{
  "model": "image classifier",
  "dataset": "gratings and oriented noise at many angles and scales",
  "train_examples": 395000,
  "image_size": 24,
  "crop_scale_min": 1,
  "horizontal_flip": false,
  "color_jitter": 0.2,
  "targets": ["angle", "scale", "kind"],
  "num_classes": [12, 5, 6],
  "arch": "vit",
  "norm": "layernorm",
  "norm_position": "pre",
  "activation": "geglu",
  "mlp_ratio": 2.67,
  "head_dim": 32,
  "fused_qkv": false,
  "bias": "all",
  "qk_norm": false,
  "parallel_block": false,
  "inner_norm": false,
  "patch_size": [2, 2],
  "layers": 10,
  "width": 192,
  "positions": "rope",
  "pooling": "attention",
  "loss": "cross_entropy",
  "init": "torch_default",
  "residual_init": "none",
  "optimizer": "muon",
  "muon_scale": "match_rms_adamw",
  "lr": 0.0036,
  "momentum": 0.95,
  "nesterov": true,
  "orthogonalizer": "polar_express",
  "adamw_lr_other_params": 0.001,
  "grad_clip": 3.0,
  "steps": 17700,
  "batch_size": 256,
  "epochs": 11.5,
  "lr_schedule": "cosine",
  "final_lr_fraction": 0,
  "warmup_steps": 880,
  "weight_decay": 0.2,
  "adamw_weight_decay_other_params": 0
}
Rows from block 5 of a small image classifier, named by matrix and row number. Rows with one number belong to one neuron. Each number is 50 + 15 x the weight over its row's rms, rounded and kept within 0 to 99. All counts start at 0. After the name is the row's rms in percent of the matrix's.
After each neuron's rows are labels from the 100 images, of 14848, where the neuron reaches its largest size: "top examples" is what is common among them. Only what is clearly more common there than usual is listed. The data: gratings and oriented noise at many angles and scales.
# gate: MLP gate (model.blocks.5.mlp.gate.weight, 512x192), inputs 0-63
# fc1: MLP up (model.blocks.5.mlp.fc1.weight, 512x192), inputs 0-63
# fc2: MLP down (model.blocks.5.mlp.fc2.weight, 192x512, transposed), outputs 0-63

gate.53 118:56 18 32 53 31 48 70 46 57 27 79 32 30 65 51 62 58 44 63 31 43 72 50 40 59 79 55 54 64 55 32 55 46 47 48 50 60 53 69 69 79 52 38 47 48 64 40 47 58 37 63 54 30 61 74 24 36 48 52 50 64 23 46 43
fc1.53 119:49 62 26 39 64 54 78 61 17 48 75 44 65 70 49 40 48 72 69 72 35 57 73 32 38 61 64 33 75 40 62 46 65 23 58 25 31 49 22 59 50 48 63 42 41 44 75 55 39 55 31 61 59 53 69 74 52 37 75 53 49 59 20 40
fc2.53 127:60 51 41 44 39 63 75 52 31 14 66 52 42 67 74 56 61 46 68 43 47 38 43 23 45 49 41 35 56 77 61 42 82 37 52 74 22 51 48 45 47 53 29 46 46 53 58 55 74 61 58 79 39 39 54 57 48 73 44 61 44 39 36 34
top examples: noisy; low contrast; windowed patch; stripes at 90 degrees

gate.105 096:45 43 42 66 47 50 28 57 63 72 53 53 46 51 54 55 54 44 36 81 34 51 38 43 38 57 58 58 33 24 46 32 76 54 82 21 35 57 52 41 68 71 42 33 50 58 52 54 63 67 56 26 64 52 47 43 51 67 48 65 49 71 39 39
fc1.105 105:59 40 32 58 58 88 46 47 44 66 38 43 47 27 43 60 60 62 47 55 51 75 37 47 41 35 43 48 45 36 56 44 33 30 45 64 48 40 57 57 54 49 37 30 66 46 28 57 32 48 34 50 66 40 56 51 43 54 74 63 42 38 51 28
fc2.105 100:72 41 40 46 42 68 64 34 53 65 53 43 45 18 62 65 59 68 47 53 60 87 16 59 48 41 32 39 34 51 56 42 50 47 51 60 38 39 41 46 54 69 19 46 73 85 46 59 21 51 45 30 34 19 34 29 57 55 73 57 45 58 46 32
top examples: dashes; stripes at 135 degrees; stripes at 150 degrees

gate.84 077:43 59 29 23 42 52 54 43 51 97 56 59 58 49 26 41 37 59 39 38 64 53 80 20 64 60 54 77 80 74 69 37 87 37 74 52 51 51 35 39 54 75 09 37 46 30 44 44 34 43 38 45 50 58 64 53 31 62 56 61 73 56 62 68
fc1.84 093:38 47 83 21 41 48 51 29 65 42 45 61 27 62 43 84 25 70 51 57 35 53 54 70 29 42 55 30 41 36 54 30 66 14 54 75 45 67 61 68 64 30 60 42 46 50 47 38 78 34 50 34 33 44 53 54 65 46 37 42 76 36 45 55
fc2.84 083:30 50 69 16 33 39 39 41 72 58 38 85 28 62 60 65 43 56 59 38 28 55 37 55 50 41 46 43 54 48 84 27 57 37 70 64 48 64 32 54 60 35 25 47 58 52 51 40 50 28 47 40 27 56 22 31 80 54 41 59 59 34 21 71
top examples: noisy; very fine; stripes at 30 degrees; angle: stripes at 135 degrees

gate.198 054:35 61 29 48 51 49 10 66 47 45 48 79 00 16 53 24 39 36 51 68 49 46 65 60 16 39 80 48 65 67 52 39 65 40 67 44 42 36 75 44 65 62 52 41 41 77 93 47 54 62 53 31 49 73 60 40 51 61 57 48 50 32 25 38
fc1.198 070:72 50 40 48 49 47 39 48 49 61 59 71 34 49 39 53 02 32 57 59 63 50 22 46 41 32 26 68 70 47 57 55 21 69 23 60 31 56 46 39 54 51 44 41 64 55 58 50 52 43 54 30 28 50 93 43 46 62 52 39 51 58 54 56
fc2.198 065:69 44 42 53 57 28 61 51 36 67 52 62 30 37 27 60 15 44 52 57 53 45 43 55 39 27 60 61 76 46 49 55 13 65 31 45 35 37 50 53 50 41 42 30 55 62 54 57 63 45 65 44 43 58 82 41 58 65 38 19 56 46 56 57
top examples: noisy; dashes; fine

gate.469 131:52 37 41 41 50 34 54 70 42 13 27 57 69 03 40 73 37 53 56 64 39 44 52 22 47 71 62 54 20 41 64 51 62 41 55 33 39 56 41 58 63 40 42 41 53 40 67 70 42 57 41 51 65 77 35 46 63 51 78 48 48 55 17 38
fc1.469 117:48 28 58 48 31 49 61 63 51 14 62 39 13 43 71 46 34 39 45 42 24 58 51 56 41 50 50 68 66 53 65 41 50 30 43 51 37 69 55 56 66 65 55 65 45 55 22 64 50 67 41 49 14 55 58 53 48 54 36 51 52 44 47 56
fc2.469 123:51 39 50 54 33 42 65 87 80 09 46 50 27 37 61 43 34 62 48 67 38 41 58 50 33 63 67 67 58 67 49 31 51 37 34 51 49 45 45 38 64 44 47 48 66 57 47 55 71 72 40 37 34 54 72 45 44 46 45 39 46 60 66 44
top examples: very coarse; windowed patch; stripes at 135 degrees

gate.369 127:32 34 49 58 46 71 36 30 56 65 48 63 53 63 70 58 27 57 53 47 45 56 58 65 45 62 67 55 51 57 47 30 48 63 49 32 47 60 26 31 22 39 16 31 29 49 50 55 55 74 55 57 50 47 63 57 42 50 62 34 31 60 37 66
fc1.369 122:37 65 51 25 54 68 41 82 57 59 42 63 72 69 39 64 46 82 72 53 41 55 53 91 24 63 47 60 39 49 40 69 38 52 52 46 61 38 43 41 33 44 50 63 65 47 67 57 36 74 62 59 30 48 55 46 52 50 53 61 59 27 57 37
fc2.369 129:16 44 47 56 61 44 39 29 32 59 54 17 72 62 45 64 33 56 46 45 37 49 48 53 38 53 73 56 30 81 59 69 55 47 38 52 67 47 33 67 62 54 49 48 67 71 78 15 42 67 70 35 51 41 67 60 30 48 49 48 72 29 49 39
top examples: very coarse; stripes at 0 degrees; stripes at 15 degrees

gate.258 117:65 68 11 47 21 61 69 39 60 70 42 41 51 66 30 49 44 53 51 58 55 38 72 56 22 57 53 59 55 21 29 52 64 36 72 46 60 56 37 53 52 44 60 54 52 41 39 44 58 60 42 55 46 33 62 67 60 51 52 24 42 20 34 79
fc1.258 111:70 64 45 49 49 56 57 69 31 89 17 56 37 43 58 46 66 33 14 48 04 41 27 42 57 63 54 44 31 43 63 32 67 44 46 27 56 38 35 34 57 31 69 52 41 45 46 51 40 68 44 51 36 30 63 49 66 90 78 20 49 55 59 47
fc2.258 118:56 67 59 29 26 73 28 54 60 69 00 61 31 55 52 49 66 65 31 42 47 31 21 26 52 61 45 36 39 52 60 30 57 35 55 48 48 44 62 19 30 41 53 67 36 54 52 35 55 47 45 55 35 43 66 47 67 58 43 22 34 49 41 61
top examples: very coarse; filtered noise

gate.376 109:29 38 53 55 44 50 45 70 82 47 61 29 34 59 52 27 45 44 46 35 44 37 36 51 47 54 54 51 59 72 73 38 47 59 41 49 67 51 49 61 31 40 46 39 47 24 47 53 72 54 38 30 42 46 65 31 66 55 25 32 72 30 79 60
fc1.376 096:53 47 38 65 33 57 65 41 82 26 69 67 48 77 51 47 82 80 76 50 58 58 39 21 25 45 66 66 35 42 48 45 55 33 38 14 36 12 56 27 41 31 43 61 31 51 47 63 53 51 46 45 48 52 61 49 31 64 25 58 48 28 54 56
fc2.376 099:42 50 57 64 47 51 70 54 70 27 50 46 28 66 57 73 46 86 43 59 74 27 47 39 42 65 63 62 55 38 51 37 46 51 41 46 17 33 60 65 66 85 82 62 41 52 62 71 51 51 34 48 41 75 46 18 47 53 32 60 55 21 54 33
top examples: noisy; low contrast; filtered noise; windowed patch

gate.293 115:61 36 52 32 42 42 44 39 35 24 34 41 50 66 45 49 55 41 35 37 29 69 69 22 27 44 39 70 51 54 51 67 71 89 68 40 57 63 23 50 36 28 32 69 51 64 55 36 47 41 42 59 47 56 53 38 36 69 43 37 33 26 24 70
fc1.293 102:62 20 46 53 59 28 64 50 37 45 63 56 25 70 51 53 30 33 51 46 44 53 45 23 38 34 22 34 43 30 71 81 22 44 45 62 60 58 68 37 67 42 51 54 50 45 60 58 83 58 64 67 51 45 63 36 63 48 42 22 35 31 38 75
fc2.293 100:48 35 47 42 64 42 50 11 37 49 49 83 20 44 39 71 35 28 40 63 38 40 46 53 42 38 42 67 41 26 63 76 53 21 25 49 46 83 48 16 57 48 48 59 67 42 75 82 55 51 83 53 59 32 41 33 62 75 50 51 51 23 70 53
top examples: very coarse; dashes; stripes at 150 degrees

gate.208 082:57 62 15 49 40 41 38 49 36 37 29 67 49 63 20 64 47 46 50 55 31 49 64 51 47 29 45 67 35 82 76 67 64 56 65 41 64 22 45 57 52 31 33 48 66 68 41 55 56 41 46 49 43 77 56 42 33 67 48 66 64 27 43 63
fc1.208 094:60 46 57 68 75 49 66 47 61 47 56 52 14 46 53 86 60 54 99 48 23 46 43 60 32 51 05 52 52 57 77 53 26 36 48 36 19 49 52 65 52 54 45 47 82 47 42 63 29 41 60 29 38 79 72 62 54 54 61 59 65 67 50 58
fc2.208 090:48 50 67 61 85 46 80 36 34 76 70 53 22 39 45 65 55 69 66 54 37 40 67 61 33 56 20 37 57 36 74 41 30 35 43 28 58 52 62 43 60 47 33 28 68 48 44 47 44 48 61 26 46 83 48 58 73 33 82 37 63 25 55 31
top examples: coloured; filtered noise; stripes at 135 degrees

gate.468 100:39 58 38 68 33 43 38 29 37 37 59 60 18 65 45 66 27 48 64 66 52 49 60 63 35 50 31 40 49 54 55 72 24 30 73 48 58 49 46 48 83 25 33 40 42 29 43 52 66 41 55 51 21 60 40 58 62 56 47 48 48 42 39 34
fc1.468 106:59 34 84 52 41 39 51 61 51 51 33 31 44 78 51 53 42 33 55 62 53 33 43 35 27 62 58 54 54 55 72 33 68 55 17 45 41 48 67 57 35 60 39 40 29 49 32 56 60 68 78 37 40 36 60 78 64 19 75 68 54 50 44 46
fc2.468 107:52 33 52 47 27 39 27 31 51 29 65 41 45 57 57 47 43 46 39 45 34 44 56 44 43 52 37 55 55 88 50 64 53 60 48 55 45 64 72 32 44 46 29 41 37 36 32 73 60 53 38 72 27 27 45 69 46 36 52 35 60 25 50 53
top examples: low contrast; noisy; very fine

gate.298 128:63 39 44 48 48 43 49 48 70 50 53 44 57 63 55 51 28 44 50 57 70 44 51 55 51 63 59 95 32 74 51 36 69 52 52 67 45 72 33 37 61 26 42 71 19 27 53 78 38 61 79 57 61 50 45 75 68 31 63 48 27 22 34 58
fc1.298 115:28 36 48 57 71 66 64 46 37 51 42 47 55 55 41 52 81 65 79 33 53 40 31 39 55 56 33 38 40 37 10 50 49 29 35 73 54 76 31 52 22 41 49 68 21 29 56 41 56 40 53 43 30 59 62 56 57 29 68 54 60 86 41 44
fc2.298 112:31 30 61 40 68 42 53 34 12 35 32 51 64 59 62 44 52 84 61 87 44 41 36 35 68 65 84 49 35 31 64 37 53 30 34 34 52 54 36 44 33 38 40 76 37 22 57 52 36 20 64 76 61 43 46 56 58 32 51 65 48 69 20 40
top examples: very coarse; sine grating; stripes at 75 degrees

gate.194 056:41 40 58 31 35 44 25 69 58 17 50 46 45 37 28 52 49 69 65 23 45 39 63 25 52 67 71 54 58 55 55 45 74 58 28 44 71 52 34 66 47 50 42 42 51 80 51 39 46 37 46 47 49 63 45 57 55 85 17 65 73 40 45 71
fc1.194 080:27 37 46 67 27 40 48 39 39 44 71 46 40 65 62 58 39 37 23 45 59 27 25 60 59 70 67 47 59 36 30 52 73 41 16 43 68 82 61 52 59 47 44 52 77 62 37 48 51 43 64 37 27 38 42 36 44 55 64 73 48 56 42 40
fc2.194 073:29 22 31 77 28 38 47 46 37 37 44 45 15 55 53 62 43 55 22 66 57 18 50 45 70 88 66 60 51 59 31 56 50 59 30 45 41 68 66 76 66 47 38 56 70 68 47 48 55 55 69 32 26 29 32 49 31 41 63 61 54 42 52 27
top examples: medium; sawtooth grating

gate.504 046:43 61 31 58 34 70 51 26 51 38 51 29 29 65 26 64 49 91 48 25 38 38 47 52 37 60 32 39 61 54 28 34 24 30 60 37 54 36 48 76 38 29 18 35 62 23 42 40 22 33 54 38 51 47 52 48 51 41 57 63 43 65 40 58
fc1.504 071:48 69 59 18 73 79 82 36 35 32 39 65 64 41 27 80 48 55 42 69 45 57 50 56 65 20 61 65 55 45 56 38 55 54 36 48 35 56 65 35 71 63 48 45 39 46 69 48 60 43 06 48 56 62 49 58 44 33 29 51 73 65 35 57
fc2.504 065:49 49 49 43 72 58 86 14 33 31 42 50 48 66 48 82 43 45 47 67 33 46 66 53 50 17 52 63 64 38 39 53 50 41 49 58 49 66 75 33 57 49 43 38 41 48 51 38 59 65 37 41 58 65 66 56 53 33 39 51 81 80 17 63
top examples: coloured; very fine; dashes

gate.80 105:46 48 61 70 44 53 51 38 22 51 64 71 38 26 29 50 12 52 68 67 61 50 27 40 48 49 56 48 37 30 57 79 57 51 42 66 60 53 41 79 28 44 25 55 47 45 59 36 28 62 46 49 60 58 34 57 49 53 42 80 67 81 23 76
fc1.80 106:42 28 40 43 50 48 70 67 54 61 46 53 39 32 59 50 38 72 51 38 59 57 61 72 50 18 42 55 48 69 43 51 21 42 63 70 33 45 75 71 45 34 41 71 75 46 56 39 62 61 88 27 47 36 61 46 35 41 48 49 44 25 24 56
fc2.80 100:51 40 30 56 37 20 36 63 44 54 24 43 49 35 77 64 36 82 72 49 86 42 75 59 75 39 46 40 49 51 51 59 44 52 73 51 38 50 53 57 24 53 64 75 59 40 22 48 41 72 74 44 45 59 36 50 53 32 56 63 43 54 34 61
top examples: noisy; low contrast; windowed patch; stripes at 0 degrees

gate.308 100:32 65 36 24 23 37 42 48 66 50 63 83 87 36 09 28 43 52 38 60 55 66 53 59 30 44 49 42 70 53 68 56 50 52 70 14 57 62 35 51 40 23 28 68 42 40 61 74 37 59 35 57 39 69 39 48 65 62 45 35 79 42 25 60
fc1.308 094:37 82 71 44 69 49 08 50 82 66 60 54 64 40 17 51 79 49 37 60 66 51 56 47 46 43 67 64 27 55 75 52 61 62 23 46 39 69 53 65 41 48 49 65 39 39 61 37 29 73 77 43 41 71 34 53 68 53 37 50 47 52 60 36
fc2.308 101:47 65 44 45 72 63 09 58 79 62 47 48 52 54 61 48 79 54 48 59 60 53 50 64 54 44 39 65 43 57 55 36 61 43 50 56 20 62 41 31 30 42 63 51 50 44 43 40 33 54 56 58 42 47 37 71 46 48 40 58 16 66 33 69
top examples: noisy; low contrast; very fine; windowed patch

gate.491 118:28 28 48 63 66 59 48 41 68 06 50 52 50 65 57 50 45 44 36 33 34 69 45 59 33 83 54 84 74 55 42 66 37 56 55 36 62 54 37 59 40 54 38 38 62 50 60 46 32 51 50 52 51 46 44 46 80 51 52 38 31 80 35 67
fc1.491 102:35 36 56 73 83 43 40 63 50 60 59 38 65 70 60 68 22 46 43 31 55 57 35 51 25 46 31 49 50 51 55 27 35 68 48 41 38 49 34 35 36 38 31 38 64 42 72 53 51 59 30 51 50 68 60 43 52 52 66 27 34 60 42 30
fc2.491 102:23 07 49 26 46 44 40 49 67 60 34 33 62 29 60 32 60 66 45 42 30 29 47 60 35 64 49 50 24 36 31 52 52 58 34 27 41 45 68 57 27 51 45 22 69 40 30 48 49 30 53 53 64 42 35 48 69 85 57 42 65 67 57 40
top examples: medium; square grating; angle: stripes at 135 degrees

gate.483 087:47 61 69 65 52 58 37 49 76 38 52 68 44 74 33 48 48 56 62 64 44 83 37 42 50 57 40 12 39 36 37 49 56 42 53 35 34 50 35 56 63 51 33 42 44 57 37 72 42 66 81 40 40 46 34 43 69 65 64 78 37 52 46 39
fc1.483 097:46 34 36 50 29 58 57 64 39 70 31 64 54 46 55 59 62 73 65 38 63 49 23 39 42 42 41 45 53 58 53 57 50 70 54 59 48 62 74 37 54 64 52 46 67 35 44 41 77 21 45 51 55 59 46 62 47 49 50 52 27 40 57 64
fc2.483 094:43 41 53 47 40 36 54 67 18 84 69 73 55 54 25 46 64 60 49 46 55 42 33 42 22 31 33 32 64 90 55 43 38 66 71 42 42 49 61 60 74 84 31 68 59 32 54 73 81 30 45 55 58 66 38 51 49 38 64 54 07 42 54 47
top examples: stripes at 0 degrees; stripes at 165 degrees

gate.421 073:42 56 38 37 70 36 60 46 47 50 42 46 26 63 55 45 43 55 37 70 69 58 49 51 27 60 49 47 58 26 75 67 55 30 72 49 49 41 36 64 40 37 65 45 37 28 33 56 47 64 50 45 38 60 39 46 46 27 44 63 45 37 67 11
fc1.421 074:52 52 58 29 58 42 54 51 42 42 59 68 66 76 51 68 65 41 25 54 42 50 80 65 72 32 42 69 48 31 44 63 58 49 54 58 46 95 54 42 53 15 48 31 45 58 43 38 15 63 27 29 50 51 15 63 20 48 55 61 39 49 43 36
fc2.421 073:47 73 50 41 60 43 57 68 24 25 56 90 43 71 59 58 51 48 55 47 44 35 64 43 63 38 32 49 16 51 41 59 40 82 52 68 33 76 36 26 51 31 55 44 23 58 46 47 26 59 25 68 59 29 55 54 39 47 52 68 34 41 64 56
top examples: medium; sawtooth grating; stripes at 135 degrees

gate.284 081:47 55 52 47 40 53 53 60 57 46 52 37 43 49 37 55 83 29 53 26 58 47 45 59 31 44 71 85 64 64 59 81 50 26 54 41 40 14 25 56 34 58 72 39 45 35 32 56 45 24 44 31 56 82 52 64 49 70 67 68 79 39 55 67
fc1.284 085:49 48 58 40 34 45 69 19 24 55 38 55 29 90 43 25 29 53 42 71 42 40 56 19 61 64 30 59 48 43 65 38 61 48 48 57 78 59 37 35 74 51 26 43 54 61 49 50 47 53 41 56 42 50 65 56 39 63 47 59 58 62 65 66
fc2.284 080:41 36 51 56 41 51 58 20 31 56 43 68 38 69 36 33 46 48 54 35 59 37 61 37 56 62 26 50 62 66 76 50 64 48 48 44 64 60 56 35 63 60 23 48 43 82 47 76 31 64 46 77 68 37 58 67 40 53 51 40 49 42 57 63
top examples: coloured

gate.55 096:51 49 36 51 24 44 62 67 41 41 43 66 27 43 40 49 38 25 24 73 50 61 44 43 39 49 19 51 52 67 38 62 36 59 46 59 36 43 37 68 65 36 59 71 73 56 32 52 77 52 39 53 49 24 55 75 42 51 39 54 72 32 61 58
fc1.55 099:53 49 73 40 37 65 49 29 68 61 24 33 55 44 58 33 32 38 74 60 66 63 46 71 48 49 14 37 66 60 50 55 38 27 57 21 51 40 64 54 19 47 57 55 57 60 47 48 36 63 83 44 43 65 70 58 40 37 58 63 41 43 42 68
fc2.55 100:45 49 43 49 49 35 44 59 51 40 38 46 58 30 57 47 37 52 60 36 52 59 51 44 67 72 50 61 81 53 42 53 50 40 57 30 55 30 55 64 26 45 39 59 65 98 40 49 51 65 69 39 32 80 51 73 41 44 69 36 38 52 42 74
top examples: very coarse; stripes at 105 degrees; windowed patch

gate.475 137:47 34 61 34 57 77 65 47 70 72 38 45 68 59 51 69 62 37 66 56 17 36 41 64 25 58 57 42 55 56 55 73 58 62 73 46 36 54 42 60 45 67 15 62 64 57 52 44 84 40 58 41 23 57 41 56 73 43 49 56 23 42 53 57
fc1.475 124:54 89 43 36 21 72 36 48 41 35 75 25 40 44 48 87 46 42 73 75 66 50 34 39 30 56 59 28 57 37 44 52 46 46 84 43 65 37 59 60 71 51 34 78 12 53 72 58 46 50 68 44 49 48 36 51 42 37 34 37 46 83 55 24
fc2.475 129:35 96 60 49 24 22 44 56 49 75 59 64 52 45 71 50 46 12 57 45 49 83 48 49 62 63 77 56 35 47 48 41 59 43 46 50 28 49 49 66 61 27 22 72 48 59 49 74 61 60 57 51 31 57 32 20 39 54 32 42 58 46 40 53
top examples: very coarse; stripes at 135 degrees; dashes

gate.226 101:63 31 34 52 70 52 30 82 48 59 37 28 33 48 55 36 39 36 60 15 53 13 43 55 53 55 26 61 59 64 86 60 54 37 38 60 49 38 47 40 57 48 22 63 53 47 49 66 45 66 57 51 44 48 22 44 81 64 54 54 66 58 64 82
fc1.226 108:61 44 67 65 38 52 37 62 36 71 59 64 63 34 53 40 51 47 48 42 46 39 42 80 47 33 35 51 39 29 59 58 70 44 34 73 48 47 41 51 50 44 59 41 42 51 41 14 38 30 65 67 42 38 45 41 69 55 58 38 83 43 57 79
fc2.226 115:40 56 39 54 54 63 54 58 53 78 53 77 76 50 67 51 74 44 42 32 45 70 22 60 56 48 49 45 35 35 44 82 51 52 42 70 50 40 03 45 33 56 42 64 75 31 39 50 64 32 68 65 46 45 44 16 60 51 64 45 52 41 44 81
top examples: low contrast; noisy

gate.44 116:57 48 30 59 29 35 50 29 63 55 61 54 36 44 14 38 35 57 56 72 38 61 51 65 57 95 62 39 59 32 75 61 50 62 60 39 47 37 57 64 58 86 22 56 25 73 30 44 40 65 69 40 77 44 62 42 36 61 65 52 48 42 57 49
fc1.44 111:28 67 55 39 65 48 34 42 61 57 75 30 46 34 38 32 51 43 44 55 43 71 46 67 58 37 29 39 18 78 46 19 30 78 57 32 24 54 53 49 81 34 71 73 53 40 35 79 57 17 65 53 26 32 64 51 30 32 57 45 63 62 39 55
fc2.44 105:46 39 44 50 50 40 10 53 63 68 69 28 48 55 53 53 61 48 51 49 38 51 67 72 47 46 31 54 30 78 23 29 43 65 60 35 35 58 59 52 66 33 60 42 56 77 69 65 61 34 78 56 54 37 58 37 35 29 56 39 51 71 30 66
top examples: dashes

gate.319 082:66 36 50 25 54 09 75 45 48 54 57 36 49 73 51 43 45 54 43 46 47 65 49 60 26 49 41 60 32 21 40 43 51 28 42 65 46 57 43 72 58 42 51 38 29 57 50 54 26 39 56 48 30 47 29 54 38 51 32 50 55 41 42 66
fc1.319 110:52 74 46 36 48 36 43 68 59 78 44 34 61 74 45 26 47 48 73 57 44 42 62 48 59 37 43 55 59 35 49 57 32 78 42 42 28 53 25 57 50 44 73 72 42 70 16 61 35 35 61 51 58 30 49 66 73 44 62 59 40 36 28 46
fc2.319 096:60 76 50 35 29 50 14 53 36 66 29 47 77 56 35 30 51 37 63 59 30 55 47 37 55 51 52 54 76 55 45 80 56 60 58 34 32 53 62 56 36 44 72 48 58 43 33 55 40 62 49 42 64 46 53 73 65 32 73 52 39 44 43 47
top examples: dashes; stripes at 105 degrees; stripes at 120 degrees

gate.463 078:64 61 48 95 40 62 41 36 36 48 37 73 45 52 51 53 49 43 30 48 67 75 78 71 51 65 43 74 50 48 32 37 45 27 63 13 57 63 58 58 46 41 32 26 48 41 67 45 50 39 21 41 96 52 63 50 51 51 77 51 38 71 41 79
fc1.463 087:41 45 52 67 49 31 37 42 63 41 56 54 50 63 00 32 47 43 60 59 35 53 51 49 42 48 22 55 67 39 58 78 42 27 46 59 32 52 19 66 23 70 23 51 44 43 71 16 62 49 56 71 21 50 63 82 44 53 47 65 51 65 44 41
fc2.463 089:45 54 63 59 63 48 36 51 55 34 32 48 74 63 05 41 40 61 62 48 42 61 41 33 49 50 49 67 67 15 61 77 62 34 37 40 42 25 33 52 20 34 46 57 47 29 51 35 55 55 53 71 22 48 68 65 44 50 31 63 62 62 45 39
top examples: stripes at 0 degrees

gate.457 096:73 40 34 40 42 35 57 41 67 70 58 48 48 58 53 43 33 45 51 48 37 72 48 27 56 36 49 46 25 21 53 45 58 50 50 50 48 35 64 38 41 43 45 46 57 71 29 36 40 39 44 54 34 68 48 44 65 27 53 36 46 37 42 40
fc1.457 095:27 47 45 58 44 42 61 31 49 20 79 61 41 54 43 65 62 49 54 44 45 60 61 49 52 29 60 60 38 43 62 42 31 44 35 46 30 21 44 73 64 51 64 43 72 60 54 22 44 50 64 47 61 37 31 73 56 36 47 67 49 75 45 43
fc2.457 092:45 44 31 46 68 50 53 44 67 30 64 54 49 40 50 40 38 28 51 49 31 48 62 59 51 41 40 60 56 25 64 62 43 55 57 42 48 53 26 52 78 44 65 41 48 68 40 20 54 48 62 69 54 44 25 50 47 51 50 70 36 58 45 37
top examples: stripes at 0 degrees; windowed patch; stripes at 15 degrees

gate.213 134:41 53 46 35 43 48 75 47 13 53 65 88 50 42 46 69 33 63 43 48 35 31 72 56 53 55 54 55 36 58 52 51 40 60 71 94 63 33 46 30 50 82 61 46 75 45 34 74 75 64 67 50 38 42 48 52 44 50 45 50 41 65 31 31
fc1.213 117:39 30 85 51 48 74 51 46 46 73 80 57 21 52 58 50 65 36 70 28 33 54 35 23 68 51 52 68 52 57 47 30 61 46 37 28 59 42 59 46 34 50 32 44 55 73 53 49 38 48 41 48 58 28 41 65 26 59 39 49 76 46 33 74
fc2.213 118:42 39 62 60 25 69 63 59 61 33 27 45 52 63 48 57 37 37 51 46 60 51 52 45 34 80 51 52 52 63 46 34 52 33 58 24 59 57 49 11 52 79 57 18 53 12 42 48 46 47 17 72 33 48 43 42 49 43 42 15 81 37 35 77
top examples: noisy; low contrast; dashes; stripes at 150 degrees

gate.52 069:20 51 53 63 59 39 59 52 71 52 68 49 27 53 67 65 43 75 46 64 42 43 60 74 43 39 39 44 39 44 40 47 33 78 68 44 42 34 73 50 40 64 42 18 55 27 41 65 61 51 37 75 51 26 42 56 62 69 63 80 41 43 56 55
fc1.52 098:49 61 52 55 63 49 57 53 55 41 37 30 45 47 77 57 53 24 61 26 43 23 63 71 73 56 43 78 47 56 61 41 62 58 57 41 62 60 42 64 47 48 59 54 78 29 67 76 37 59 73 37 38 55 22 54 62 31 62 63 56 39 49 49
fc2.52 089:49 50 27 48 57 62 76 50 46 41 43 23 41 56 69 51 51 17 77 48 53 51 64 57 66 38 67 66 48 62 67 49 34 23 71 52 67 59 31 58 53 43 59 41 73 31 51 44 46 63 59 48 74 63 58 29 58 40 57 45 51 37 44 53
top examples: coloured; filtered noise

gate.32 129:54 60 37 53 61 68 39 37 64 28 32 39 34 58 35 73 25 67 50 78 65 65 49 67 48 51 61 35 53 60 47 62 32 24 40 56 54 47 66 83 61 32 71 21 66 52 44 37 72 44 74 74 05 48 24 23 34 43 46 36 60 52 66 46
fc1.32 129:40 46 52 37 50 33 26 69 63 65 70 45 52 35 42 49 38 37 81 67 58 52 40 70 78 46 47 48 22 60 53 54 55 44 14 51 70 52 30 48 34 40 17 44 49 41 19 47 74 46 46 64 47 63 40 20 78 45 58 22 51 70 55 59
fc2.32 132:48 38 49 48 55 30 32 86 60 64 58 27 66 49 84 17 23 36 57 58 45 53 52 53 64 42 53 52 45 60 50 60 33 44 45 31 35 41 40 21 42 64 31 43 41 67 61 28 43 51 48 54 68 35 46 29 41 47 80 14 36 56 24 55
top examples: low contrast; windowed patch; stripes at 0 degrees

gate.399 077:57 49 26 52 71 51 45 58 32 26 30 38 60 62 82 59 46 31 49 42 59 36 64 58 42 57 79 28 40 64 61 41 60 64 57 31 40 53 35 57 52 43 20 73 75 60 51 51 73 41 58 53 74 53 35 49 72 59 19 38 38 58 38 52
fc1.399 091:56 60 63 53 52 63 83 43 37 32 37 56 45 38 58 40 41 43 28 55 64 59 58 79 68 52 80 62 41 65 43 51 47 62 63 21 48 18 46 58 88 48 66 46 36 56 33 63 45 58 47 67 51 50 52 31 49 65 34 63 47 63 49 46
fc2.399 086:23 71 37 67 45 53 44 50 42 45 37 58 52 37 40 43 51 55 57 32 69 46 43 73 82 63 68 60 40 58 44 50 47 58 66 63 43 21 67 57 71 19 59 63 52 73 35 49 52 65 48 53 68 68 39 64 67 67 45 71 35 86 49 56
top examples: coloured; stripes at 30 degrees